Weights of a small image embedding model: width 384, 40000 steps.
Rows from block 6, named by matrix and row number. Rows with one number belong to one neuron. Each number is 128 + 32 x the weight over the matrix's rms, rounded and kept within 0 to 255. All counts start at 0.
# fc1: MLP up (model.blocks.6.mlp.fc1.weight, 1536x384), inputs 0-38
# fc2: MLP down (model.blocks.6.mlp.fc2.weight, 384x1536, transposed), outputs 0-38
fc1.776 [124 191 133 114 142 161 178 193 177  87  91  76 113 147 140 156  92  83 108 135  72 129 139 157 124 107 167 186 108 219 136 148  99 126 142 125  99 144  94]
fc2.776 [184 113  96  94 130 113  88 130 152 169 125 119 116 124 146 135 136 157 155 154 186 127 127 118 161 177  92 108 162 119 160 137 118 120 165 139 141 114  99]
fc1.777 [123 112 148 188 138  60 108 121 155 133 143 121 104 209 183 165 112 143 114 145 146 123 132 204 178 186 100 111 146 119 163 103 141  92 123 143 103 108 138]
fc2.777 [151  90 130  90 120 114 155 109 132 123 139 111 111 125 116 118  95 169  96 130 155 131 121 161 144 176 119 153 128 141 112 150 139 115 174 118 153 151  91]
fc1.778 [ 76 110 118 168 158 100 141 106  73 120 199  74  91 106 142  74 104 195 105 154 150 105 162 118 124 128 152 177 104  48  40 159 143 123 151 134  52 140 159]
fc2.778 [122 169 174 162 156 165 131 146 154  73 124  61 108 161  57  52 123  65 108 132 112 146 182 208 149 123 139 100  75  95 123 100 106 206  88 114 140 245  90]
fc1.779 [ 95 106 163 105 119 181  59 148 133 130  66  85 137 154  83  92 141  45 149 118 128 125  97 254 142 147 154  93 158 162  82 152 129 148  80 134 114 172 132]
fc2.779 [ 90 116 138 132  61 171 142 145 133 119 127 112 120 130 141 155 152 102 108 190  71  93  83 114 136 149  86 100 161 112  67 153 151 173 154 152 175  94  44]
fc1.780 [182 166 157 133 131  82  99 124 124 155 129 162 155 101  80  81  97  96 125 154 161 128 115  94 176 103 137  48 129 112 126 143 162  88 162 169 160 166 148]
fc2.780 [ 82 123 154 107 147 181 194 172 155 177 161 114 136  97 199 134 183  86  38 152 107 104 125 145 107 129 150 184 136 134 108 117 167 153 103 179  73  74 162]
fc1.781 [166 121  96 128  78  91 114 146  83  99 111 205 114 131 122 152 166 149 139 107 134 108 137 119 134 173 151 141 144 148 143 115 158 131 140 188 115  98 144]
fc2.781 [162 119 101 113 112 156 116 127 127  99 165 151 131 139 197 169 162 118 107 119 115  88 132 199 129 159 131  75  84 116 106 160 171 128  83 123 122 111 118]
fc1.782 [113 130 131 145  92 152 146 134 113 141 109 108 129  87 167  80 147  94 141 104 159 122 106 160 104 115 175 141 172  91 125 130 117 141 109  22  96 133 101]
fc2.782 [174 125 129 171 153 100 121 146 145 136  92 141 106 110 156 181  91 144  84 146  50 106 132 156 140 127 112 133  87 149  63 115 183 179 142 211 121 110 128]
fc1.783 [ 71 163 149 177 104 126  65  92 101 128 147 163 100 122 146 133 164 119 151 119  64 114  87 178 133  94 136 155  54  85 113 148 122 118 109 113 177  87 160]
fc2.783 [163  64 103 132  99 129 101 145 169 157 109 158  81 170 121 150 149 131 158 154  78 137 152  65 119  98 128 112 114 132 117 144 120 151 115 142 165 135 140]
fc1.784 [158 109 130 129 128 103 137 138 127  90 140 135 108 169 156 153  94 143 148  85 141 175 112 159 107 129 142 187  91 151 132 174 135 149 128  73 100  68 150]
fc2.784 [196  91 128  56 110 109 110 134 205 177 143 129 150 118 103 114 185 153 100 183 161  54 128 168 161  98 106 144  82 188 114  78  95 171 167 102 145 127 155]
fc1.785 [177 171 193 200 170 146 101 113 104 123 112 117  80 132  96  88 108 100 138 148 154 145 129 142 222 121 147 122 191  77 115 107  94 130 108  84 106 118 130]
fc2.785 [124 141  93 122 111  79 145 150 155 111 138 163 156  90 123 120 171 139 112 136  68 109 180 131 115 145 151 140 115 159 158  92 148 179 154 158 190  87 120]
fc1.786 [173  87 150 113 161 145  64  77 136 102 147 100 152 112 103 126 132 189 104 123 163 174 105 118  77 125 165  99 195 135 130 131 214 128  81  73 141 136  96]
fc2.786 [143 137 172 145 128 109 129 128 130 153 124 142 145  96 144 107 180 147 148 152 128 185 104 132 114 125 140 145  74 115 149 148 131  90 117  78 180 176 175]
fc1.787 [117 154 139 109 166 106 133 127 156  87 152  95 149 149 138  50 118 139 131  81 107  75 103 123 138 145 158 157  90 212 109 142  89 130  97 157 128 147 136]
fc2.787 [139 104 107 111 126  85 120 138 112 147 179 192 106 146  81 152  98 128 114 164 158 189 164 115 116  94 114 148 156  83 195  99  76 129 138 124  85 146 101]
fc1.788 [ 84 104 117  92 144 153 141 103 119 118 167 136 134  87 162  61  77 144 165  58 121  82 143  89 162 144  98 150  71 165  87  99 117 132 130 136 148 126 149]
fc2.788 [140 104 140 138 162 163 150 159 133 141 119 140  34 111  88 212 122 120 130 145 159 112 138 141 108 122 140 134  63 112 129 126 155  80 150 175 124 140  98]
fc1.789 [ 89 199 134 112  87 114  91 162 163 158 148  90 102 135 149 115 128 125 123 147 124 105 121 160 172 135  92 123 120 121 168 132  95 121 142 105 112  80 149]
fc2.789 [247 124 108  92 144 157 167  68  73 146  76 173 136 141 109 160  86 113  67 131 121 105 180 101 156 109 137 127 143 208  97 135 199 129 106  98  57  95 153]
fc1.790 [141 102 130 144 164 171  91 152 120 138 120 120 115 129 160 111 124 159  87  96 169 205 116 113 129 110 142 163 136 185 151 120 151 202 126 168 156 138 103]
fc2.790 [120 159  97 104  95 171 170 126 123 119 174 169 199  84  76 181 137 126 129 138 126  81 156 149  97  95 129 141 132 105 128 196  76 137 191 108 147  94 141]
fc1.791 [122 162 126 170 102 184 155 127  87 117  89 128 129 127 100 156 123 101 149 140 147 130 189  92 147 157  81 111 113 171 115 127 139 135 111  79 155 175  92]
fc2.791 [159 130 186  96 154 133 146 111 142 142 133  70 149 134 143  62  70 158 128 121 140  85  43 196 133  78 175  98 187 113  98 103  81  88 118 148 129 117  83]
fc1.792 [134 112 125  95  97 146 123 123 170 134 145 102  68 116 133 150 136 135 153  88 108 201 170 126 142 160 154 148 153 170 120  77  94 110 153  79 134 188 117]
fc2.792 [ 78 133 130 154 170 103 103  53 163 123 130 138 111 179  87 110 167 123 152 176 162 116 125 142 151 177  60 133  81  97 146 149 131 160 104 111  81  90 107]
fc1.793 [128 131 143  92 116 195 192 107  27 158  84  89 126 152 119 107 169 212  89  70 101 105 140 140 138 124 158 120  87 183 145 135 122  93 220 168 152 144 180]
fc2.793 [146 136 105 133 122  48 112 142 144 114 147 159 144 122 115 122 111 132 142 178 151 161 163  85 163  54 111 195 136 114 132  90  88 165 122 182 100  71 100]
fc1.794 [139 193 196 113 131 108 182  95 172 168  97 116 134 106 140 183 146 121 155 137 123 124 101  96 123 139 150 113 121 222  93 119  78 123 125 180 150 140 153]
fc2.794 [134  61 151  98 161  52  81 214 123  79 165 189 183 166 186 160 106  88  58 122  87 152 134 140  98 102 190 113  39  95  69 172 160 187 193  87  73 120 147]
fc1.795 [186 117 158  85  50  89 185 128 148  69  58 147 119 116  84 130  96 115 158  93  99 143 125 173 107 149 107 103  76 149 150 135  86 171 186  83 151 133  82]
fc2.795 [135 126 121 165 134  92  97 133 125 165 118 135  90 170 156 170 147 101 121 112 107 130 112 127 156 146 165 140  93 154 164 100 130  99 103 125 111 138 157]
fc1.796 [ 92  94 129 121 117 180 134 150 114  92 128 128 171 129  88 113 155 118 165  88  81 133 107 173 107 199 165 124 101 159 126 111 135 142 153 126 147  78 124]
fc2.796 [128 132 122 143 166  82 132 162 192  88 198 142  95 124 182 139 172 144 161 195  77  68 115 125 171  74  90 163 219 159 122 145 132 147 130 126 106 112  86]
fc1.797 [109 166 140 131 153 160 111 115 105 157  78 153 142  74 130 149 130 132  63 139 130 100  77 180 118 151 119 108 145 130 121  74 125 136 169 192  97 121 125]
fc2.797 [158 126 114 106 100  80 118 142 150 110 132 113  74 116 157 144 126 163 112 135 137 155 184 121 155 136  95 171 123 160 144 152 132 169 133  57 140  87 169]
fc1.798 [105  91 130  92 201 103 110  88  94  69 117 110 116 119 117 138  92 182 133 163 128  96 174  83 161 205 180  91 138 161 171  63 135 124 131 115  64  98 197]
fc2.798 [168  99  64 153 191 109  94 127 115 123 135 106 173 131 124  93 139 107  93  84 148 152 172 219 149  41 114 134  99 128  80 161 143 126 142 112 131 120  95]
fc1.799 [118 119 104 138 119  79 174 129 119  55 168  86 164 104 148 156 107 166 122 112  84  86 138 131 163 195 130 143 132 113 112  90 145 122 122 133 134 150  78]
fc2.799 [164 181 138 110 151 100 147 120 113 129 128 146  99 110  57 175 120 115 114 151 137 134 112 119  75  48 134 160 145 142 165 147 111 147 177 114 150  93 174]
fc1.800 [115  83 153 126 144 184  53 122 138 154 184  66 111 174  95 139 186 105 140  79 126 161 124 168 172  83 140 171 100 103  77 159 142 106 108  93 140 171 132]
fc2.800 [142 134 163 153 123 133 180 142  91  71 164 120 173 104 159 117 142  75 127 135 115  94 157  97 116 151 115 101 178 167  84 113 106 195 144 147 123 155  98]
fc1.801 [118  65  94  83 141 113 177 175 122 102  76  94 198 180 152 116  86  96  88  48  85 141 173 199 118 162  96 153 130  95 107 139 160 130 113 126 163 114  99]
fc2.801 [138 119 177 191 125 125 160 152 149 198 144 164 143 130 141 139 146 107 156 128 163  74 140  41 108 109 146 116 131 141 193 143 120 116 149 129 122 178 159]
fc1.802 [131 138 121 110 151  90  96 149  98  85 115 114 116  95  97 159 136 139 161  63 139 201 136 119 126 132 119 142 152 127 115 177 104 124 151 103 125 134 150]
fc2.802 [135  90 151 173  89 147 173 127 151 110 106 164 162 131 122 140 133 117 161  92 111 110 110 183 120 130 102 134 109  61 154  85 201 120  97 105 105 102 163]
fc1.803 [ 84 163 171 139 124 118 115  96 189  59 140 178 169 129 179 100 107 139 158  68 133 221 142 102 100 116 146 139 102 106 111 162  92 159  74  88  81 105 114]
fc2.803 [114 119 123 169 155 148 185 125  85 143 141 125 154 161  95 104 147 142  67 157 141  85 104 137  95  93 105 111 162 117 169 129 151 181 175  93 107 155 158]
fc1.804 [191 110 151 110  94 121  81 139 105 144  80 119 132 158 154  95 151 147 118 156  87 103 188 160 158 146 167  97 153 113  99 110 103 119 125 141 118 112 145]
fc2.804 [125 147 106 116 144 108 151 117 145 106 130  96 119 120 109 137 123 162 138  87 127 129 178 113  78  62 122 167 125 117 138 127 100 178 158 131 147 108  87]
fc1.805 [ 97 147 136  93  66 145 158 136 111  95 105 195 147 165 120 143 123 100 157  89  51  94 111 159 163 132 110  51  96  84 135 190 123 149 105  91 140 190 125]
fc2.805 [108  83 126 129 133 109 106  82 163 174 189 144 121 158 160 114 143 108  95 113 134 133 174 130 102  95 127 120 155 129 102 116 129  98 135 155 183 122 131]
fc1.806 [158 137  83 188 102 202 101  32 147 127 123 119 154 150 136 163 139  68 155 153 136 129 207  82 138  88  98 161  81 162  59 135  97 125  98  84 167  91  83]
fc2.806 [100  72 125 147 173 127 110 137 100 178 123 146 159 123 115 153 141 100  64  80 109 126  94 153  95  94  82  93 171  99 138 123 118 132 133 140 121 151 102]
fc1.807 [118 138 152 151 156  97 127 104 125  78 152 109  79  87 124 172 158  88 156  98 156  96 126 138  97  90 122 155 128  59 113 106 152 125 113 117 101 154 127]
fc2.807 [120 148 111 131 128 104 128 131  68 190  99 111 154 193 153 126  83 176 170 166 178 143 142 117 157 108 171 107 131 123 161 143 116  96 149 195 128  95 142]
fc1.808 [181 135  81 151  73 125 136 170 144 163  93 116 130 136 154 100 189 107 145 171 126 120 132 165  95 130 154 119 108 132 109 111 104 148 158 112 157 104 162]
fc2.808 [101 112 123 141 134 118 161 128 146 159 145 109 186 163  90 136 148  61 108 104  93  60 124  98 160 133 115 167 136  95 131 116 140 166 122 127 124 188 141]
fc1.809 [139 129 110  73  62  36 113 120  57  76  84  75 103 142 133 113 124 138  80 165  99 109 142  94 124 135  97 148 130 111 136 141 143  59 174  85 139 139 103]
fc2.809 [182 191 172  81 137 189 155  62 157 177 112 113 126  84 113 157  95 125 120 103 205 189  95 119 148  94 125 161 114 111 168 108 129 154 100 138 142 112 173]
fc1.810 [ 65 177  99 129 153  82 150  74 164 176 108 130 132 157 160 156 176 170 131 163 119 136 148 117 132 124 129  99 128 133 103 133 119 153 133  93 122  61 124]
fc2.810 [ 88  72 149 153 104 111 110 191 160 121 114 162  98  81 132  86 142  99 115 118 112 142  85 111 155 113  88 136 135 124 144 156  96 140 130 136 127 130 115]
fc1.811 [158 117  80 109  99  85 147 143 126  99 130 128 181 111 161 104 134 150 160  99  71 119  77 182 151 173 130 159  89 140 152 178 167 231 201 160 153  69 104]
fc2.811 [141  91  92  89 178 132 131 128 156 179  47  58 154 110 149 151 126 102 106 195  51 153 144 116 129 107 169 186 109 140  81  76 123 114  70 199 128 210 144]
fc1.812 [ 94 106 141 125 107 194  81 156 122 127 179 102 146 146  33 129 177 142 187 154 134 125 113  75 143 192 147 167 139 133  91 192  97  96 159 156  47  65 115]
fc2.812 [182 158 146 162 147  95 104 161 117  98 123 132 157 118 105 139 148  76 119 130  92 132 117 200 149 145 126 106 157  99  98 164 164 119 146 168 150 127 163]
fc1.813 [ 97 191 155 107 124  78 102 161 120 103 103 155 126 149 190 187 151 132  74 153  86  99 111  65 131 109 144 119  95 135 201 118 125  81 103 153 108 118 104]
fc2.813 [163 111 104 159 156 126 116  86 161 113 134 127 108 101 117  80 125 148 150  66  92 188 115 178 153 115 129 133 141 130  95 175 144 144 105 143  45 102 169]
fc1.814 [108 139 145  92  64 112 108  83  96  24 137 158  95 137 103 115 177 136 146 162  96 179  92 122 156  58 121 124  71 110 110  85  68 125 147 110 165 102 175]
fc2.814 [107 122  97  67 160 103 106 133 180 124 106 135 144 110  71 172 164 171 143  88 129 187 144 140  87 110 133 186 140 185 148 173  66  99  85 173  79 124 155]
fc1.815 [132  69 112 122 146 174 187 144 121 198 116 109 143 134 133  87 189 117 102 113  92 135 154 180 147 125 147  82  82  99  87 173 113 180 111 143 145  82 162]
fc2.815 [134 196 137 205  84  98 133 128 147  42  99 149 134 117 145 107 128 132 112 154  97 147  77  70  93 122 132 155 145 105 122 147 145 131 159 140 143 168 114]
fc1.816 [137 127 233 133 176  93 107 111 133 124  90 119 175 125  77 106 124 172 129 137 135 183 122 112 153 147 144 167 120 122 159 127 123 120 136 119  61 155 154]
fc2.816 [198 162 135 138 160 136 121  86 102 130 161 131 118 102 114 117 154 162 178 118 127 145 138 103 146 136 135  95 170 133  89 120 158 114 130 118 105 131 185]
fc1.817 [153 193 143 106 135 116  83  87 132  85  95  83 145 125 124 148 157 152  90 153  91 117 141 121 145 144 150 131 186 135  87  67 121 144 109 111 139 162  85]
fc2.817 [148 134 107  90 142 107 176 103  78 192 123 141 106 135 154 108 179 102 158 116 168 110 119 119 175 108 133 149 152 124 134 143  90  66 103 126 169 125 170]
fc1.818 [122 154 136 108 117  83 201 108 137 103  94 177 137 133  60 136 159  81 129 107  62  99 111 135  65  80 142 147 135 105  99 178  64 113 127 193 118 112 107]
fc2.818 [153  77  69 116 102  81 137  87 125 113  77 135 136 181 170  86 127 124 140 166 128 105 150 143  76  46 124 169 138  96 161 110 108 127  53 124  97 123 130]
fc1.819 [173 134  44 141 109  71 137 121 113 129 127 135 130  88 119 118 150 161 128 112 193 152 160 110 153 168  89 128 133 105 123 131 124 107 131 133 136 127 127]
fc2.819 [109 145 138 157 134 151 153 163 137  87 121 127 113 140 125 112  91 174  89 165 146  94 140 141 140 134 120 122 130 127 118 114 163  63  76 110  80  96 184]
fc1.820 [162  97 118 174 137 131 171 105 159 149 110  87 145 100 121  71 114 142  70 204  80 135 145 118  94 110 133  97  90 144 205 120 148 146 141  83 127 123  98]
fc2.820 [159 197 148 203  76  84 117 135  89 140  67 119 124 147 135 155 104 120 145 142 151 141 137  81  57 112 194 179 133  61 118  77 127 160 110 255  75 144 168]
fc1.821 [158 148 124 152 149 131 201 164 123 129 115 112 128  99 117 116 101  85 156 101 168 130 108 138 128 103 127  95 107 156 129  86 163 107 140 153 136  87 108]
fc2.821 [ 99 121 114 132  80 129 117  76  53 169 118 151 136 134 144 170 109 133 111 129  77 146 116 117 105 128 137 132 157 151 120 104 127 121 106  93 124 196 214]
fc1.822 [184 106 150 142 134 149  87 117 135 122 185 159 143 124  71  79 175 135 138 142  57 211 105  74 118 128 160 180 175  60 137 148  77 191  98  95 181  74 143]
fc2.822 [156 119  72 136  74  80 109 111 124 101  96 136 100 114 152 131 130 109  95 149 162  80 184 153 153 105 147 144  84 181 129  77 148 151 142 110 214 163 113]
fc1.823 [158 115  88 102 127  92 131 114 128 184 101  79 175  89 161  90 108 156 124 103 185 182 224 149  97 112 105  80 134  92 102 134 132  44 130 114 163  95 124]
fc2.823 [162 110  84 144  74 175 125 188 133  81 130 114 157 145 126 120 145 109  90 191 167 208 161 114 118 139  54 201 119 138 172  89 148  89 148 142 126 101  70]
fc1.824 [171 106 148 136  90  78 117 112 157 140 111 152 172 152  81 178 120 136 108 158 112 102  76 152 129 172 169  81 190 135 146 162 140 117 107 127 125  92 113]
fc2.824 [ 90 130 165 123 156 135 111 127 128 126 146 105 138 124 118 107 127 117 132 195 128 160 123 134 136 142 200 127 154 119 147 111 124 131 103  98 117 127 136]
fc1.825 [160 161 159 106 143 137 165 113 146 182 116 121 126 123  90 166 149 145 173  89  96 165 124  67 169 134 160 113 136 122  98 154 159 119 145 130 112 156 115]
fc2.825 [106  81 134 145 150 128 131 121 151 133 126 133 148 167  99 114 101 126 119 100 145 118 145 151 134 154 151 115 146 174 169 142 109 184 119  83 147 173 104]
fc1.826 [117 135 114 167 110  81 121 109  97 103 106 152 113 163 167 148 173 142 198  87 137 141 141 126  65 131 131 167 148  86 113 144 123 130 127 138  72 224 103]
fc2.826 [141  66 160 134 131 111 147 151 109  87 132 143 117 123 188  89  73  77 163 137  90 115 154 146 162 116 143 137  97 132 173 152 149 154  96 185 139 165  88]
fc1.827 [162 175 165 163  79 110 121 135 126 188  90  76 171 131 151 136  93 145 152 153 147 208  93 147  99 103 172 114 160 133 152 147  68 113  89 143  84  90 125]
fc2.827 [109 126 144  46 170 170 186  98 149 136  93 154  58  79  97 157 167 120 133 125 116 117 177 153 117 107 121 182 118 135 155 112  99 101 119 122 116 147 148]
fc1.828 [ 83 110 115 161  82 118 146  99  51 127 159 189 140 137  68 208 160 101 147 171  90 116 108 124 193 110 108 136 113 108  79 133  95 118 130 175 160 195 151]
fc2.828 [107 126 131 115 169 139 168  85 168  85 146 147 120 136 122 103  98 163 195  75 106  75  65 162 188  97 115 147 173 180 117 149  84 128  91 124  80 163 122]
fc1.829 [123 126 120 145 150 101 134 105 104 113 203 102 125 181 138 164 144 120  83  84 104 126 167 151 149 150 139 107 140 111 158  76 137 157 158 164  79 131 116]
fc2.829 [136 130 136  96 134 156  96 121 130  83 133 140 105 131  93 136 124 134 109 149 148 128  97 168  85  63 140 167 142 127 116 105 139 127 132 123 117 133 131]
fc1.830 [121 115 132 121  74 125 177 128 148 128 126 133 144 112 107  92 167  77  69 122 148 106 116 173 118 147 194 108 125 208 130 108 126 182 131 136 148 175 124]
fc2.830 [163 150 114 110 169 113 108  92 117 145 100  98 110 100 136 164  98 105 216 142  59 107 129  83 163  72 119 160 126  92 140 175 116 179 113 120  86 207  93]
fc1.831 [ 90 173 118 122 179 138 116 132 122 110 101 102 127 113  68 130 121 135 116 156 105 116  62 136 128 140 134  92 146  77 141 143 126 130 103 164 133 111 100]
fc2.831 [101  42 117 203  70  99 172 158  76 163 180 142 184  77 194 138 124 167 132 179 118 158 112 128 244 216 127 158 112 107 108  81  77  99 133 173 130 107 140]
fc1.832 [116 135 112 108 164 146 120 192 125  78 132 123 113 144 121 137 103  92 159 107 114 111 129 143 103 197 130 132  84 138 158 185 174 127 113 100 171 106  99]
fc2.832 [137 174 125 118 105 133 123 150 148 133  95 131 103 135 186 135 146 132 124 148 130 172  64  93 128 151 117 149 143 129 100  92 101 149 130  94 111 107 135]
fc1.833 [130 148 111 110 131  97 122 140 147 151 121 117  96 101 124 155 101 100 176 168 123 118 103  78 121  75 137 101 189 147 113 139 130 146 180  68 147 114 107]
fc2.833 [ 79 171 159 130 169 141 181 132 109 143 122  82 164 157 113 148 157 151 107 125 128 119 117 162 125  87 169 158 112 176 144 139 165 190  69 129  95 173 182]
fc1.834 [153 164  85 144 130 128 151 137  85 164  76 128 119 125 138 141 123 151 105 156 192 158 158  64 103 102 124 123 131 131 147 128  90 117 119 111 177  89 130]
fc2.834 [179 147 122 175 130  99 161 131 150 123 158 122 146 132 125 179  89 100 124  41  93 125 106 104 160 162  78 136 169 121 123  89 124 121 139 168 144 182 140]
fc1.835 [131  77  99 141  96 164 230  97 107  83  94 119 179 119 114 129 176 163 107 102 146 103  68 139 112 129 112  93 161 128 147 104 124  87 146 103 118  90  79]
fc2.835 [121 136  94 155 154 130 106  95 186 173 143 101 100  86 107 118 112  62 170 145 133 156 154  87  93 127 139 101 151  82 148 145 142 149  98 173 117 182 132]
fc1.836 [ 67 118 142 164 142 167 125 177 122 105 141 190  68 110 191 160 151 130 176 102 166 113 151 115  73 116 161 176 166 115 148 128 145 155 163 163  64 136 115]
fc2.836 [118 130  98 101 123 104 129  28 112 148 125  59 145 111 145 128  72  84  89 155 100 189 132 141  93 204 124 134 116 113 118 156 140  93 140 157 100 125  93]
fc1.837 [157 148 157 128 148 106 109 116 196 123 166  91 128 165 116 102 138 174 110 109 155 146 128 109 159 159 116 104 111 192 135 121 146 116 172  45  67 166 127]
fc2.837 [126 137 123 124  92 140 158 100  89 171 206 126 176 158  96 139 151 117 117 138 118 120  97 172 112 146 111 114  90 151 103  70 136 131 117 109 135 113  89]
fc1.838 [157  95 107  35 136 105 103 143  98 128 120 139 110 118 113 103 110 107 108  75 138  94  99 135 178 128 149 110  92 136 118 144 162 158 136  85 102 141 136]
fc2.838 [131 165 145 172  77 131 130 115 174  70 163 104 185  90 106 103 128 155 130 104 186  70 125 106 201 167  44 219 184  93  94 102 132 156 117 165 149 116  91]
fc1.839 [177 108 161 128  90 117 106 115 121 124 124 131 144 146  36 123 115 125  95 134 158  87 192  61 109 139 125 139  92 174 122 113 150 160 182 124 126 123 144]
fc2.839 [128  77 109 173 132 142 120 165 147 122 104 137 167 107 117 103 146 147  57 140 100 107 143 132 135  89 100 199 129  91 171 170 158 163  90  79 130 175  69]
fc1.840 [112 137 129 156 154 106  90  73 110 150 113 166 103  96 174 126 124 155 131 162 146 157 156 181 118 192 147 166  64 162 131 127 188 143 107 192 126 133 140]
fc2.840 [ 77  88 153 137  78 128 139 183 175 131 110  73 141 122 160  51 109  97 117 108 122 188 134 157 114  39  83 127 139 113 126  80  91 145 130 127  85 103 115]
fc1.841 [164  48 106 146  71 157 105 160 151 114  82 147 155  99 117 141 131 166 229 130  97 115  61 114 162 132 155  60 116 128 150 166 114 141 179 140 143 107 185]
fc2.841 [116 129  98 134 159 177 146  98 164 127 139 143 106 172 110 132 103 126  84 151 191 122 157 126  79 120  67 173 170 197 158 153 125 146 152 165  90 117 143]
fc1.842 [126 136 111 171 125  95 127 178 130 114 151 102 102 107 114 114 141 112 157 127 132 108 105 120 171 154 178 169 104 152 110  92 139 116 183 178 130 119 149]
fc2.842 [151  90 143  16 137 147 136 117 169 204  89 201 148 104  85 168 141 160 114 162 184 211 101 184  78 126  71 105 132  53 159 148 104  97  87 121 166 161  88]
fc1.843 [ 37 130  77 110 103 115  91  81 170 161 136  91 129 135 142 172 153 117 109  85 101 153 172  80 163 225 111 160 171 118 109 114 101 208 114 133 145 134 213]
fc2.843 [191 156 205 164 155  78 158 151 114 101 127 102 106 126 161  88 140 169 132 101 142 128 105 194  80  84 152 187 154  46 113 101 124 115 116 140 108 126 115]
fc1.844 [ 84 103 101 109 111 161 175 164 141 121  87 185 150 124 100 147 119 118 169 111  98  94  79 117  87 116 186  60 124  82 152 149 104 133 183 106  80 116  63]
fc2.844 [116 115  44  80 128 155 170 156 163  98 170 101 124 129 184 113 144  83 186 138 104 127 124 101 144 133 164 130  91 108 103 103 138 117  83 144 152 144  94]
fc1.845 [ 59 112 153  99 161 133  99 136 111 117 116 140 119 146 160 121 118  71 152 125 112 175 119 141 113 104 132 158  46 106 130 112 148 195 160 115  96  95  79]
fc2.845 [155 191  64 178 141 145 213 190 115 157 125 128 126 126 113 142 108  78 150 130  81  92  95  91 141 148 150  43 158  75 103 121 117 103 175 163 129 125 136]
fc1.846 [138 125 130 138 111 115 126 106  62 164  84 147 111 132 161 142 139  93  82 104 157 133 118 101 196  80 127 108 121 164 166 144 115  93 121 148 145 161  99]
fc2.846 [123 111 134 125  95  92 132 102 116 141 148 139 134 142 144 101 161 109  83 126 124 149 149 118 131 133 154 135 105 110 138 118 123 133 110 149  54 121 140]
fc1.847 [164  90 109 149 147  80  67  92 129  70 117 126 142 161 123  75 102 166 102 176 130 102 173 124 135 115 126 141 198 103  82 140 198 173 101 163 100 163 162]
fc2.847 [101  75 151 124 115 168 123 122 159 168 139 167  84 117 125 127 147  86 137 106 192 137 144  99 129 133 189 112 133 167 154 146 112  77 124  10 119 184 154]
fc1.848 [188 198 132  90 117 155 154 104 146 187 172 128 128 150 125 143 121 130  93  62  93 101 136 120 202 161  88  89 136  64  65 173  84 113 122 102 158 140 111]
fc2.848 [ 93 116  96 107 100 174 123 144 117 156 109 110 138 181  90  70 153 162 106 120 113 138 125 102  50  97 142  90 118 218 165 102 124  80 121 153 140 172 137]
fc1.849 [104 126 148  41 194 129 103  49 113  99  83 170 167  70  93 154 155 149  72  95 113 111 119 123 113 108  82 110 164 137 107 141 186  68  69  79 156 196 152]
fc2.849 [153 101 126 132  73  92 170 166  86 183 161 106 169 159 110 112 122 151 149 194 131 144 145 156  89 123 157 149 131 108 132  67 105 105 110 133  93  83 135]
fc1.850 [155 130 103 138  88 111 159 109 103 100  86 138  32  40  64 131  93 172 176 107 180 120 111 125 189 171  99  90 137  68 159 169 165 119  60 120  98 155 154]
fc2.850 [ 93 161 126 134 113  89 148 146 123 116 137 134  91 136 124 128 102 159 120 151 139 122 119  83 136  80 130 109 137 133 125 131 146 123 115 172 155 151 149]
fc1.851 [165 153 172 112 146  98 130 156 115 135 146 168 133 154 153 194 148 108 161 148  99 150 101 108 104 154 104 142 112  89 146 137  73 146  91 162 109  67  89]
fc2.851 [114  72 106 152  72 163 134 102 101 119 186  93 177 164  85  51 224 134  97 136 136 165 132 175 207 110 171 125 121 113 108 106 114 149 134  52  91 110 115]
fc1.852 [ 84 130 114 151 186 117 157 173 129  60 179 150 127  98 113  75 127  77 133 136 141 107 122 153 131 179 164  92  99 103 146  89 165 144 104 134 123  97 148]
fc2.852 [169 151 137 141 129 107 149 131 153 162 135  89 156 118 181 146 148  93 167 181  94 192  84 131  57 140  38 130 165 131  59  95  68 147 149 150 131 101 100]
fc1.853 [159 123 148 114 170 154 139 118 134 130 138 138 138 132 137  89 174 120 110 119 101 157 177  74 156 151 156 185  99 143 144 170 183 119 158 108 146 128 163]
fc2.853 [ 71 101 120 155 100 136 157 104 154 147 122  51 168 136 168 119 149 111 135  88 153 136 110 133  52 132 132  52 154 128 139 124 106 104 127 144  84 125 114]
fc1.854 [162 144 156 141 186  91 119 104  54 111 112 174 109 110 133 130 129  79  98 124 125 108 135  60 193 116 110 134 146 168 117 156 156 112 147  86  89 150 136]
fc2.854 [166  66  56 121 121 116 115 171 215 155 145 118 138 100 159 136 100 111  75 109 165 181 175 121 117 142 121  86  69 140 206 175 181  97 154 157 135  80  84]
fc1.855 [111 139 145 120  73 107 121 141 114 113 108  88 134 100 155  84 121  88  94 147  61  84 154  74 120 175 164 116 145  76 146 100 134 120  83 125  86  97 241]
fc2.855 [114 139  94 124 105 120 137 166  66 170 221 155 138 186 116 102 137 141 117 128 155 157 113 101 111 195 137  83 126 146 129 132  51 127 144 150 141  79  96]
fc1.856 [124 136 117 103 108 134 178  84 101 157 125 158 158 108 134  91 172 109 122 149 138 133 161 157 133 166 132 211 142 142  87  95 187 197 181  98 145 126 133]
fc2.856 [119 129 120 107 117 143  65 108 113 108 110  92 120 128 162 158  75 110 138  77  85 124  84 115 146 128 105  60 146  78 127 178  78  36  97 134 110  96 118]
fc1.857 [ 71 104 123 142  93 152 114 112 139 143 139 179 132 132 170 194 103 106 113 132 113 140  65 118 118 153 126 118 133 126  78 181 131 123 148 120 141 144  90]
fc2.857 [122 138 114 117 146  75 124 137 149  98 143  85 153 109 179 125 130 118 141  99  83 144 184 124 129 183 143 103 149 114 148 126 135 123 110 108 115  97  51]